Weights of a small image classifier: activation gelu, 2.0 epochs.
Rows from block 3 of a small image classifier, named by matrix and row number. Rows with one number belong to one neuron. Each number is 128 + 24 x the weight over its row's rms, rounded and kept within 0 to 255. All counts start at 0. Numbers have three digits each. After the name is the row's rms in percent of the matrix's.
Before each neuron's rows are labels from the 100 images, of 14976, where the neuron reaches its highest value: "strongest on" is what is common among them. Only what is clearly more common there than usual is listed. The data: rosettes with rotational symmetry. In brackets: how many of the 100.
# fc1: MLP up (model.blocks.3.mlp.fc1.weight, 768x192), inputs 0-191
# fc2: MLP down (model.blocks.3.mlp.fc2.weight, 192x768, transposed), outputs 0-191

strongest on: pastel (99)
fc1.260 108:121083131158104120079127156113111097160123133131127131106130123112127129133177086154175105150173114133129113102142120157112165130125123084090099102116128118160132124113100111064154165126106136090151065093122119140089116185129149166080109132162104144147101148110137163131150107142183114125145127110114136113134129121106111162166127113113152107109110117118060137149080156129109151124173121112116162087120128118119112132126118150128145131120127133148135134098091123095153144117133111108151117127106132128123172116119109133128138124118148170125129141186122134084150106151155182156
fc2.260 095:139127128168126155156161117096116104070154208145154125109119131116112076119105157162118160094149110111093127124131114107121149133170100137151125133146154126134129098124136138151105121138199143139119159094123090113108139132123134123134150125119164150121143082121170113153129134133080169134128134098140128119083145126114173111115112122146144151153125162117159145144146147092114118120160119138091113133143133184125096136123138112103098113144105095087119133135127136122096155122177109154079125154142101169158102119133137163108109160132103152101137156095141129146063113153135094109

strongest on: dark (91)
fc1.311 090:121135115148117123140132187130138145145113096145125112143111112142104162107118057187143156116126156146144133120131102162128131121128105126147110133125087135146176135111087130124118112105135119123091124116111153166120141155165167121131112119120118136120171142145139131077083144097159132103119116112141142116121119163100140095151167126111138158143106105149122123147102101188129131151135149125119179114101105071154151111175166115120120128143128130097150117107084139162134105157128194133182138085152102142084133115141187148157147168137123129127100123119109106095117124156163136130
fc2.311 085:141147132115156112151127142088109168128152091151103118142130155164118101119106127255132137136128129114148153123140175095142093107130100142142153120171119140132151136146193159145094115133154111153097146191111125126159127105132107112137169126170140121109142103140160100114106157111100145117094115118117131143149149151139135096110105105133130123133148122143158118121198094130090134136117137132096132162155164105123137089136141147141124125118121102114132154118138133165064094120153111150164123145146099124104102115121129117143140113091119123120121136103129133094119150136103091151

strongest on: pastel (45); vivid (38)
fc1.466 151:084099137151138164110100125121115147139168113121080126147137175107124135149096143129136110195139165127089156125114140111120131122123117114114168111139139148123108127118166140108128107185135132136143153165137128085162145105110104119121167146131131094114123140154148090124151160097108130143134098133126085164162121117113134143089139091144133100121129131178123084102121145117121166115075097158120133162159125119121156120165109092149117176108174113114123168129129145153080129108119110165149099141135127131139122080137163096111156144096159144115155111132115104133127161155061137152
fc2.466 179:138125123095118138111158138108148132098089119126156137109134095155091073088128106090132128069092128093137113110148105136126116149156107122131112119152115102103171125129103094135129106127106088103123109117139146146105111128148157125137101119142116159133148108100128168111091123142148124153136168154123163137079159124160145132146106140143114153109141126038149177125151114117118132157105152113119147100137138128125093133141161156098100094144083154140144094110135079082145119125149135123112154099155098154111122146118117109146110128125070119129127160126163136149081121144202130129

strongest on: earthy (82); three-fold (30)
fc1.743 140:114115088160102173088113133118116097134130145090104125157099096108111181132196105136162112155146131110121122118131101128100158132135123074113129127107114153170114121118096143092153134122092126125133070105133150141111138177150128161081083133122129120134098167115102165136166116134199128130132104128130155130132092117120131143149170113121149133108142114130070116172078161142145133122136113115129156089123117127128151151139106123132149134127168151119149134133124145127147129130113131109137131102102158124135152113118121122126145117135135145145131140197105135120189101123127206156
fc2.743 143:136131148126135131143119079121127133112127168120151134106139152110107116144094177038058133124139110137118124136104128105142147143134137140094113142131153130124107126134149122146104115168135120111125154133129113105139129106091108114135205111126132122117173107139150077163133137158098141168146155158097096151125158107114147155088106128144122113118145158124172137107127126087130118106104106137134117138150150177113081149111155129123111135118108102125121155151136138133086146098119080147072110161157083148151104120133115161097103136131121146112139133085154125178125157160102088125

strongest on: warm (58); vivid (42)
fc1.76 099:124075146159089095113107177115085124142159100174145121116139125121125133132120099167181140116198136146127118109155102148099140122121122128120091104086118139121116132130116127088137138094157133137130127118094131133086136154161158150135109106127115116144132152142152160104124116098119131069129103101155137097143121158112135119140183124112151149177101105167100142117077122137123152161135119112108195118124109091158143114149112101142136141131119118153127145112097109159145129129136160121168114130134113123093137117138200138166165151150136133095137156127103093085117112099152142104
fc2.76 081:150113141116126126132163116123080129078153164142123119121141149108155101131090149255122133125120125136118129133099144084136113148133105139136123116152148111130133113135151100136079106153163180144135137122135125098120118134103120133138143128132136150107134084126162127146111153117076130158124142120110103130133147133162143130120088152142092125142147167129174143152181127075083147122087122124102102140178140163137108105119102156114110110129130106101080100106126115133133124102146105137118123166109092175119071142124111112140102098146107135138157142119130122126092133132112117136

strongest on: grey (97)
fc1.593 098:133155130122137131187101128183130123152126142122133120121127141106137164130167135166127140174099138099140115136114128143119109161132104106135090142079126139177144126105079117148140159094122126108146132090089110129108144227090125119104100093129136138143140101147125112144167091135187144114099113098126127111159112105099097134139112134095134144128095125136116126160094156130158100116152103118105112085085119129160138130106132123121155141120112106100162146116088163159156131125114129151135146116100125132140149112108102141150125100152163163167133104140101118102182093126158147165
fc2.593 096:118099151107128106055133094134125126140112150135117135089119118130112124120125160120163095181140159135115148114109182125142136149105124094134140101115184105101099131091122111094131106172099068093149113128143116135148073175150126138133120132170145152081116165189133119123131125096133112139172142144124128136128127107141102164138126158135143122085090114122104149079130135100101167141108138149152156131115128136111136110150130134085108138143132161124161125135111098145156160150083142115136134121139136168136114131146129115163106160116109115126124120139086121116086107192127150171

strongest on: vivid (65); three-fold (29)
fc1.634 106:098135096139126136113150151147118140163108071141113130107138122154069128117129085171124121106128132129082130137162134165119120132136125131136157141153122100111112184097107110150114094145134097123148142130129120167145101116115170116158111172132098128106115183101127137124084097116146160156152099096141162102121121131100134106145151159161181129086092072143123140114113080146105160140132117174166202117108123090146103098178146118116135127136110159149150118120117151096149116140144135125134125128155130137101123131132148079113141161140114106102125115106113096123128118178150138140
fc2.634 097:104136139158146113124135162135098116146145151168103147124125149139128131140109124255162135124144120159137164096161118133122105133154116134143124104135135140148114116101123144117109110139161169159139120108125105150109137159156130154112123160157155172091098128114128156129112100097106148117105069099170133094116137147127131105119138146116160116128076116164137156146128128132116152134152159170114157138120138131140128120128109092074145134152137106102117130123097131122116164162166157143136137162102138159137129100154155150149117143143123122094096110146111136121111099141115137141

strongest on: cool (99)
fc1.152 150:133141092146155129132126122120146177149149061144103144163136121162138143118129121126129099116142114125099150114146175145135096085103140137143165129148045116120120121159145146149138102140132103110133148167128123127169134099120106109127145150105072093137117126122134115107107154157117112134120149130095112146144124166128077121126115100134144105117150102134127124110148087130154132101135126133124116115168142094124131135113133103153163119061107142172110166142139145104109081104108120140155109153158131079105166146080104117082186124067147110127107118126153135120157162138122142093
fc2.152 157:127114156119087131110144126127097099112120155109159122099150123090104074123101127045140127087120123122119089148133068120125184147166122121116068125136108147094125123126113112099129130116100127115151102109115119114074146103159139141131124107150140164132124124132132154130123079100115136117158132129173142125106155083132153150110130144137133145107107134096137156112088135109120124152101116149135139121111113130140122170144122118086085122182136108128124096121167094129123154138133122144113136108135106185142113116163154143169083133159097127103150160115120126175067124140166116161

strongest on: cool (95); off centre (60); three-fold (40)
fc1.164 103:108133131138120133141110148140158139179128071157121113149141118127131179105184076179165127120151118105136130105165121175107111118118107098138119135106058109114141135137102128138173127084140113108124127140114124129126146143161147111127125132121058130154128157152131137085124112140195134101108105119132116112157107159111094125135145124095145148150114097147106139126121117157144126155161136117113156083117128045125149126134158078142150141111122102160148140117113132132133112122111143127180155122148126108095162125096124173126156099129114130108125153126128093098148106112155169138
fc2.164 101:142110094131073172110112131136122085124081114107129112119154106106085125116135121156098095079084118109120090136127091141123139109132139137114084145129098106099140124164110087125115104132085097145143145121165133099118141116126167141159137144096105096166125151145117121136128099114142149113167119122152136112144115085104128122148126146147123160077148137146158111107133158119131136158130069109145153090115098093136118158161126122163130115119161109150091122116131151143145157094110109151107154056123115149129154143110131150138148102157116127099176163124085088145129131111144119191

strongest on: vivid (63); three-fold (44); four-fold (29)
fc1.192 094:074141134120154127150136185143145148173122083162125129089165169121105124089132095174148120152148120109140159112166123136102109124143090104136136129154112109115148166086131120116132121130148119077133145128118099121147124132143176110145164147137086173129126129115147107119088090144141180118112094121139128125131130130120123120116124135099176120135073111129113126115121124147116131147156131149089141144098151100097092086143178105092125180110100085147156137089085154123100130129152115172168164149164126145112130071143129126124135103110109129101109134113141092119108108129128137154
fc2.192 098:122137106089143123140141152114172112133088151072110118125115152116150128130146107234115138140070124149150121146124132125120120130153112123109096135135108133174168126106117132150147194134086160114102105112120163116142135153131137146108142122145140179110133118095088116142162144137134100103127109139113126116117153072138130104129108135103108111104115168108122106184153169151124107132139128102115104123127112145119108122112143159106132125130148108083138118106118107112103178134158106146137160100088152143137132103113064121135102096112129183156157127151115146109164111131126115159

strongest on: grey (100)
fc1.254 113:148128125135093129124109115172092144129152120177112092105115130123109136130132132178136146164129114085106120154100166159146147138098101074096103145123136099127128108115117080139090153088122092136140144124137139126099100198126125120135139094154101115130123114167159105125111097122136151092125126122096113146169081145070067157144119088134119160128111105132118106123118140109123134085139100100094134089145137124166114100125146154115128132092112086136106132117083137167176137103100112147124115124134119157117108139119176170152124107163118149139120140107109104087144124110137121168
fc2.254 140:093074111110106137091130145101120091127108190084133174155090115104137129112125134127175084113127159139141119075125102122099115095159120119126091100100143159185147114130110157091185153133112112090134112123096131109083139181150137165107105105119177125148121133132139167130172127107161114109140111128140171105096169106149146099140138131109156074129120138124113158178131169155146149143114137143125154115128104137122143153138104131143150135149145139085132142130135106138114138144158129151140133151108099097147158107111115144153149109108113121116134171153134134110124108135150165145

strongest on: vivid (80)
fc1.441 111:110109127127085119132129147151103103129094120097151101137155106138087154091114053161142147123116169124143091147152099162106156131116110126145104123119104159116166173110090124103138115110110135137120125097101108127131173107133156168134124143123123122136137168115147142150140113090142143104152097093152161085138119106144136118160183147149158144106106148166112107143079095144111132188113115145152169100090092108112164136152125093144138111161150152131142113125093118128162138139106151138134128081112121119121166138118164087161123179149133096118150121089092123129121125145140122129
fc2.441 112:176121137105106089121116096120113129107145115102135100129106119151146141132131126214075157173112122134129126167094156140169122157074169134110125145112120123127136121150144119130104160121116161154092101132140165143128101123125096132120149073156107137118159101139139123115148178139109086153102181151083112152150114132148098159149101107147085138110148177126156108137159121127100133124136143072128091105138112120127139110107123197126095124111146142158104091114104073163151130125099142101111104132115116135099123152126112126138105122146126149161118143127110140107126102153133111109

strongest on: warm (85); off centre (84)
fc1.462 103:102109153160113107149109153114104135165151102177144108128149175105154139108093107174149136149161150134137104123149127159107132114111104139153096103094114138133125147126145122101141124098173147114132159112067119107103163145127137147126122104146113112167147129147149131118130128104119145088104114064138106097184140165129116129130146131127152124162081108162116132123108112125115105151108105133113149141124111080142150123136111081150136162100128083153125173094075123169137101110132148170169112131129098109116165112122175138156155152123161136121146116104108092093116166101129107098
fc2.462 092:161166109124162104134155149105115143115140144123092142129111137132155112139140128255109116119105137154131169131134122125131074104137121149143123089129138113171150130124113137141105103156150165138125105089112139147097121160135140135101103152125148154111133107097155139122118193129114096141078133111094130127096126161123134088123091112146136114122131096097133157189159139128124164095118152134110109108153157160134102117120081162117128119115107129084094114120095117108111105117162148131143116143112078143133112111110117127132142131121148154161115140145137150101150134132147119141

strongest on: dark (94)
fc1.59 095:133125112146116124131118187122117150120102110143109102137100125153091147114113063206133162101110157129134152129129090181129117128125104135156142119136093138145198138105101136125114111115153120132094144102154149164117132162171180117129124128099128132109177132127153120088095135098135134110096103126141166123128114153106135086150169100127126158127135130161134108173125088175133134137127156135108174106114121103144139108166154131127111128154104132099123100125080146160142120167127170131152117088150065145087125124142161146148142148126123116118103136118111104091131108134142121114
fc2.59 094:143191153141143104135136124100141146100143108160127130136120148149132106138087153197115154136144095165131144131107167086138094128112124175141148119151136150126129118143183144146094130138144101150113129177105107149133154095118077106135178126173130133115138080160159088136110131115082140116103148082141116134130147143133139138103090134131138139126109147141174151090180100131078129097087125172104112166134137122156131122103145111114115116105134104116121169143154136154069112144141116146139127161147090152117104126134134151114116117097113135102112138108132149121098172132103095123

strongest on: warm (57); vivid (38)
fc1.168 111:131110160129105091128119152138091139137158107168128087128142158129149155137102107159154149182156156148146105138127139128144142133093116121113085118102116152138144146128145120091129154131127148131117124131106154123124159153147128151119125083151125125140148117161134114122147142075106131056092114097138096118179112106129101129140137137101132150155078124167106121115108137131116118131101114122108132131147095086144183104146121100142123163122150080136130157096094102192145136127117144158182110100122113138092127109132167145182144125125150152146135120135077085070132153095135097133
fc2.168 095:153141102136138138124152146128084127119155150135078140111121127111133097137140138209128084117107116120122139129141127147111101110151112145147116092146147092146129130115108082171105113136130144129162119102103135146091116148117155134100086147136129136104098112108131130139117139128125112138085135120077129111113103189086142100153072108151135153106113062084131146172133162094125192100126127099111134100131152162173083124126102169123135116106122113089086101105114107098125091091166151096132134124122121146153129134113132132104161118123135156157141130130115127122126100126155148176

strongest on: dark (79)
fc1.157 085:101115118168123131141109163125120158154107076152120121135113122153093171129127058194131145117150159145110139114156123181115141144121112119140156133126079122135142151111113138106116078130149106131103135133136137168133132137131153113138108164133091124120153161147148147114092127090147124142125102108148160128143113168110125119159173129131172125127125099162103123138102089160137117125126139160137181121111116059127146124168159103121140136127110148125191152127098166145144104153118158127165113109157110133110142127129170126116138204121132118120116109135113113091131136188120117102
fc2.157 084:135147115086151104127128131096122157115135093145131138153124133166128110130108154255145104137138099112143164123120179081142085097114114130113151147123132157158145123136205162147103132144133091156115114211104123130172129114136096106127168117164130117131103109156161122101104139110095150093101119129126145135138137147158155126130109108133143129125128118147150126125171086138089130128131124146096127142149146113130149097114141153123127110121133127120108167131158130143086121126134118135154126137128146115114110125111125114129135102089078114108085136120125155104134143096107120162

strongest on: cool (75); three-fold (29)
fc1.277 075:114159089125148147142152130138130153153135114159092128149110118145111160146152096192127129117104142114115144127135122171116103102141115126146135143133102121139143128104076111149123102098123108116115131123139118163116127174190164121118095157120114120115130141144127137099083111126175143085082124113127152098130095201082123091153147101142137152093085083138112114141109118148140145098179149125136149104094128102145113106141152118107133108132125129111126142122118152152154107170140166141149158099147088149119145133106212161111137138125128114139098101120115110114150077147161139144
fc2.277 088:143145149125133089132088161083141148117155102143118127151120140143154129129109138255121120145121108151136138134147148100150097096113116143126119136121111154163134107157188174133114137134126130121131101161113118110129147122108114131113157096164135138139110104145159129105136137116096127093104126110121124141138154131161112130103115112090132132130115121139160134143174104143093138128109116157093103144163150113126135119105107135125136131121137120122108155120127123150092126104148116155173115150110128111089113105119113139142128082109107135118124157121128148098140152111126118147

strongest on: dark (96)
fc1.114 096:115112123148113129146124182114095144144100101134114108133114136132088144112121061197123153111115173124130150123123088168125135141143095124145129114130092129138169135096107126105134104122133121132080151109128152161116136170163176120123116122113122146121191133132175120097098144090157139137097113133146160123108120152139138100132175127115135151118125132149128121150110103167137130141117158127112184128114111091134137100169168129111113151150108132108150112123091138155126131164142177142167119095163077147091132103159179154163130183141109114120112137120125095088108132142143123126
fc2.114 080:152140138152129108128101128085116139107148108156113123129120143136141092167092161255117119146126101149100161142119154094137104101128128161127146124157145150109109124123185149131068132144144096153132127190117119137116118096138097124148172149155138107109101091161165114128106132125070119128116095125172125130129133131123151127103101122144137162123128122157153121109154095117072134112119132172107145170148139118140134097126118114108123143122129089114105153143153129153090136140138115127134120137144104167137090127154126147126124118126090142090128153120107137114100125114079104153

strongest on: pastel (76); three-fold (30)
fc1.495 105:112094109174119119099151154133086163150140086138105116131133129147111134132108094169149112170169183117067143140129157145143154107101137119106128117141103112122110175114140109092135102163110111135139113143125136129144137135109131146104098135156086102134120175138145131092136138098130108159153133132087126136161115126121117138156133121163133132085123072140097118108104091127101156120079116147155170133143119084139146085168118126132115144117131166148123155088106133119142116125114117120177073114134121113110143131108155068125159176096141131152128097137097104075137155159116138140
fc2.495 101:130104121123108083066148139117099112136117142143117100150140131157137143129136106255168108144152100149151108141141160105146126125105126120117103128134118132155122129132154099085114169137122155161142089142131123121113155141145102160117136137181132124138080153158131146143135084121125149091154082105140126096161120118128126131158120146125140130124101108166111124136143123096092156136156110106134167123136122123140166125121110127138149094136165110119114126106125102144132158116123104119155141108071154133114127138108124138143133094141107122105139148157083155092121101117124142157

strongest on: pastel (35)
fc1.267 117:129114145138127116154149161117141114137111102164167118106163171114129128082109107158099181124136146128140115147141125152126117116142122174159108142152116101101171201123130110133123130096164142121096166112101125099135144102137178127152167119116101148144195127130178114106103131139104164117114128106137115087152138158133133099131132120147139146147124160133137116111150088134108108171138129112127135135135116092105106099147156119132112161121117089156098118051089110145131124126144152169137153112145071124105132115145139146122111139134125128105160144084133075110103123088135087094
fc2.267 122:121158132109172145122104145125161169132147124126096160110089130147129111166141151033121117114135120154158177082125114124125094121136128105117176137115184125103110118133116162162123115144122104096119155128150132154133067128140156093149121151090140123108113112109100125086120166140150112144091143177139137170089136147162140118079138097093122121136150117095117136127131136162176129092129159146096133144147174132120103121136145146122118168141105147122151135157116129111114096150115124115114114138195146134112091128148119148116132126105121144137065135127169109135139137145133146121

strongest on: warm (74)
fc1.418 109:121079128138088101087120150105060102120136109156144120114137141122123118117089124150141146134178143145106118140139113129125162125136132152106124115135141131095116172104131107093104143128152150163144151117105113095098130101150157160166172137151125135143116146146167129131136116099081170103164106099148135096143144133135144136124160119152148137141105129165134137106117114133083166147134121145133198139144118112131131095171104119116107167147129109144087114079103080146141157144147133140133109122139105139110113115169171128154128171154114118070149159099092084117094108092107102104
fc2.418 114:126161103122113154146105157144159153146112098115142126096110097136111147110159117000111128137107130103163139141118131157140147113115136098140141148111152128076132150129103126161147129099103090104095143118139132148140100131160154114157131121100103088130128129162133119088137148166171113117110138151130151151145118136136113120123161071111128132127176144123116087073123114155145104110127141120137114143104136086091139113128142130121126158137109163159149141143090157152158104162097130122129120120165152099102157124145123126122146120133120108143090139107160083097131133135132139114

strongest on: cool (99)
fc1.354 150:142138102151152116133133119102142175133171061144113144169138114186142135129123123129125112108157113136104150106141174137141096088102150149146176137152059118116113127161150155147131107131148106125120152169129131143170128096129108110147149143103102091130118125130139120109099163152112115142120142128101125144128132175140085098118115105130137108135157103143138137103160067144156136105145152142126111124164150090115143130111136109148149120081107141159116161145136146119106077123109130121150108159160127074105149156098116114089172124073136092120097124118152149122140159145116129069
fc2.354 155:129129149111084138138134126137105091119100150111155120096158130091100088113102120023136125091116111115140082145131078131130176137168117131123075123138112143092122118119117101116117131116109121118150113117106092114085150104140139136135133123147134151132120132146131135155125061101118170120156129127171136130118151085115146156109130162139126148107091145105137149083087129101121119147108097138133136116094117124144117168135124103099102118174145094127126111127163119124129156131131097151106133114135113177148114119159144142165088135174107119105147151107118112175082136134159102165

strongest on: vivid (65); three-fold (29)
fc1.6 139:138107106137089170101086117139127097120123145086104113152094097104114167128188119144129121145111137097139112125118090136106168149138117069106124133094125153186129116120081134094139141123083139121130094077144151138115125196136127145094094110103135129133118144115109134130172134134188127142133117137123153128126081116118138147147167097123120149117154118134088107185082169130154139121128118104126143065123119142136145155137127129136139127143162148108134109139118132133158145131109137108118135087101141134148144127119113143131118104150129156133131156180108133123186095139133187170
fc2.6 157:136141157110146083159162092113122145096122171172154126104165156132119103128085175090096143120153123153109135141107153106151128126128133167120109107160161122111117133132175111134101114169154118134126140147124110101149120122105104133122174119161140137128174091157148105154115120106073142138133155117115093129133166107126146139123076159152147109125106143133171166092152102073098117121106107142133122149152129159141099123108129120123109122118122071112115160123119106141107144104143102165099126164136068150145109143132123155136114156112145128113153109103102131143079166141107070097

strongest on: warm (53); vivid (47)
fc1.755 104:099087143145113131105128164115125118160158094160097117129150161115150149117126089171170121142165156160165112115154091161104133117125117133132106095126103129120135170122109113076148114112133144120118121118112144128113171138183149146122120125129106129148134162144143133087107120088139131075118098108160107102175130173133138115140160110118150142139100106145109130123086120144107178153130115136122174123139113075105154109176112088137118159119151103152110125087097107145142109117132173152184131110128087128083143094139155148149149142127137129108135138138099083081116105102139158119
fc2.755 083:176147112154143109118146140116138130106156127123129150133121103139161133151120120205110124121135121188147157116131114152145110113129146167165131100123121112138145152143111130122113109097161170130099119093155179160062131127133139143123125129122120159113150118107138134116088183145112096137093136127123121123121135187155120094156103135152107136147151115098183170157159114150120175137124179122125122091133132129132120125146107134143109109130139128111063082098108087121108062121146182110152111135093059134120112159131106136129141095142122135127100137142145132117119121121126139100

strongest on: grey (63); three-fold (41)
fc1.419 096:121144140121155135175123125156175130156107130160139085101117178104134159109169123180099159183105115116130123156116146164123111133136135114147110142107140093151141140098084099146143151096118138128105132082102126119148135198122130124122116107135099130149158116130123102130157111161179141085078124118100110094169108130110110129131115112123132146116123141135113096144139159113130094112187117097108094101117124117130120107105155140126129156101128089134117141102081151146144148126112123166135175104113131136150140095117132176101118097140135158160138100118104101074162077099136137141
fc2.419 097:078084140086149154053125112133156095128095179094112149113086148108124112125113174121154104139110166124147131103111140103113103166161097091153157111135175112136145121093109126089145123143132118119142144116145144146129092160168145103126101161108172144108122141121123118138126125123148119126146094149141138133094148119147131120085132154114125090147105107121122133140133152134156189162093149122126160163099143143107130114177149125098131165159127158103166100142147114118134135152138159092127174144137107171142106109155136114134117142128099119108118135148133118133107083180112168148

strongest on: pastel (53)
fc1.531 135:117047125172102138084125166118087115158149131142129128108136140094128122109150109135188107136180139118117096087151101141103155103135126104118103087086134109118126132120109110051159131114127135104153096117112132097095125154154179156112089113128119115166095173124169160127148120105155121109144122120134126113133128144131126127136152109115144139130107084122086137137098152127122165156111100106115176109142132120115141119172106117142149150124132117154122129083112104107151121098147134146168111119128117104118163105131161114142173146125116137125147159151123090090121142115150190124
fc2.531 131:133169135111146126124106108137114157119135138121137181103111131132127120143121156024118127122147109138131149114136144116127117160124135121107174119134183150144115100117139157148101124166156101100140157134113111156124073116084122098139143152126154149085130102104117130139115149160119114181131142140116142165095167121151105136104110121119140092127130135115131164130121133118150125090098132172121130147130166167138073140097129135089149131121085158115143154159123146099112139131142110109091093181162128137140101137136108112105114155105141157132100113122174164160152164185116095137

strongest on: pastel (53)
fc1.569 140:118085122152103147080115162133116114134132147130112109114121112105122137131193109124187104150142148100129103110130097119110156129134114075103103106088133132147131117117101112058152135129088129105141067110140152123107128178155158161086068105138126133144103164128107162132150117108179118099128127134139131120126101117133129143149152115100130156108123094109062120162086165123134149146118115102108167091130128130125154130152117135135137122131156134133151121105124106124151131119127137112149129086110149134114148113116135140161146115136118155140133141193106120106147117108154207170
fc2.569 147:124156155111142102160126124109094148121141156133152157127130156119133106133084153038116149101159107137121140110137131111123128124146121160123132109128154151141110105132158160147114105160179131129123161137093095122131124112100111110124175119136162141107155089109145125129119143137091141157128144128112114145094180127143139138084108139130141084155104137117142166132146111110146116100090117166117107144144164170133086139077124126114138138115097109119135175139126135101093127118161095155104095193164099119152092124132141128131124160109154124115121120096156161146123184172121074097

strongest on: vivid (85)
fc1.176 123:069139134119151123117140169139143152183126074173115128124160176148153122136107117141176106148145119137143151117172138134118105110136123128140129137144110133098119171112142140115141118149140122124136139155128097110171149105168141121134149154153113130125095149143111117113095085111107152052112079113167113118139139129147119134100152146096170117141077119156121128081114108149122145134170128164117147163135141065102133098144149075125133173111128098165129147128115134130100133142137122152178161144161146130098129076156147124118141128096124104096105104133113100124113113106099154134
fc2.176 140:151139120152114139166149151139155108125148151132153094119104128102141150103163101188094168103110155116138108152141129171112124139130143124152108114095124109140147135115080105159152142102142143128105126079099152118118111203112162137117079113114120134146160115115130135123151170139160101135070145104098121107123124148110123084194121105139128145133136135123119115182128152116143099123126135077130103063119098128155146139105107150135134111123095119116144100108093122117182114135143180123137131104107117110133167129105138137139119166150150151180148122133119135101128109124191126114

strongest on: pastel (86); three-fold (43)
fc1.375 095:104127095115117128113170125141094109156104081154134115094154155125102118092110116151120122139103110137111121160134144140129130111142127162134121131172127095090147205081107096119120141125134120135134143112122100127128117094155161140156136168148087142148124154129164117133099085110120177083163107096127135072160125131082141124142144132174158133100077126138126117099112101124073172131162110126152156135112117112116096099157115121108120145137112105143090104078082116128160153143137130171128148115136111141122136110147167118128124149129131088090157127098089102115104092105132115129
fc2.375 111:146167095107120169158106129141135143140136109086136137130071081118128151132159129026090128147085139110160122138109119160133138108124154123152142150110144145100132176121095163184128139103111101119097161117111138157109111126135144123134108127066103079107138099128140126108155164159154101147091145150117157151127111147116140096123171088142131149114183121131142102104117128166153110081115143124129101121089131118132126143109116132140124173138118156118132132178103135139149103157097132108122100119157131088141143116133127117109139130127138156159083144111136102126163125117103136117

strongest on: vivid (94)
fc1.683 086:101110125128141123126152193100130151156116103157127120109115135121132140120149064197146141160148163117145150112122117147123139130134095088125105108124085098157172151086130117088154123115128143146099099123106151141136137202175171146089111104154115147124154123127146147092139127111162112098101121117102126114138127148138140116160127114114148139135112134136065112133126125157123110124162142126110155133125118080115134096159130136110123141134110110112164124073086121142136121161146151136199126089132114138110152114139170123158142145110104128139119118157102106054126107113156135130
fc2.683 079:118142153125151080143114154122098149166163117156107114123132172115179096131112127242147136136145131149149169123152135121115100107126120157148119102139124138138127106117142150107119177107148154121123113162102142120086130134148140140120140108153137150120105099104160140093100138136112116092099110112153105149120130132126106127095111120093155124122084102116145146135172123159140154111131152128091109139129171129136121100094088124112129166113120101153102123106121088131097128129173139135179134168129109136108135071116110139167138049119108147111099144138128134113108098097136120138

strongest on: dark (100)
fc1.61 098:121122105135103132129120169136103123135111099143123110152113120150086159106114069201149151126122165104139125135123092166132117132132091138157138108147082142129189156102110130120114123115139130137089137115113142143117141138153158133133140143122119117124179134137154105110093136086133145087114101111147165114127119148115153099154168118145154140126113141174120100150129086170100132151142152144106187121112105087137152107181165111119119137141136116080134116110093132153141119165126175144155122099146064154115127121131175126164145166131110124111137141115104097092125106182121118127
fc2.61 080:138182140104143117149123119111128143108122090118108168096139125150107093152091143166097100116112087137126158128112171097122073111146123159125146107181156143126138134131183142167071136176132091122143142176097100130148112099096113095146167145160136120099103098122154105142116152137101141125101130122135140140117152137125150122116101118127131113096113112131168144114168117113082158096109118160088142130122174139161089114113141154109164122110102104094124178141144153129090125117139106132133119144144095149131098134123117126100122126102117152114106151112126155126130154179093084164

strongest on: dark (88)
fc1.107 148:127099086153106164082114121121120112122113142090098129150095095122104164133194105120135115136128156106139125129112096133129171135131117063103139140118118126161128119129088124087151138134067115123127096100153162140129123165150132154107086124108119124126107183116117151120166144149191109160149132151106151138123094114138135144151171094134121144097156118124070104177108154134140145119132124104140160075125122144102135144164129146132128114132158170124135113136140131117149132127100140106128130080114151134127150136101097121117139131136114148136129147170125132106182101135153200164
fc2.107 177:131162176103145086144138091123099151110135150155149138133144156132147112144066169074111132111151096170123140124119149103143119132127150168107122114131153154120104112147165133151098110162170129124143157150105099119120124100104096133133177126144148127111146084142122109144116127109060137133125154129117083148120172112136124141095101163135135107152106134127167170105131116097132117107100120165124117153155143162154105139092127126121121119113117085114104163151144116133099125108138097167092108187152090133147097138140158151131115136115141121107118105100132153161104176149099072117

strongest on: warm (75)
fc1.651 119:126106127132100111135157154113134104132125106141152091123145143137149128101091117149109176143118138149137127161127108136134131134126125162159119141167115124102154217109124123117123147097146174156080158111127128106129148091158144145144164137138117151140166147134161120108116116136091170103137111109132120092157133128134140118138145120173138131140126191170155109114147087144089120153151145129146110155145097109085126098144125110123106163134149112134074101068095101148114146155136146162142146137124080133108131105164130118140099116141121095083167143100116108114090103084106094093
fc2.651 124:111156131129143157156089126138151161143123112111135149109092121127103123136154141012109136132127132110168143086118110126124145122146104100145152135110181137111136125129115164162132119127118080089110155136120118166136096130130145090149131119101141094106143112134137111110138148138162130137101147165145149175097139131147133132074158108082135129144158148122113120101124122163175092104110134132091133140093163119117119130122175132119126175137103134141204152171108161134121099159109117133121122115177136117132112112157133146121135144121123164129074140121159096139144146153105134127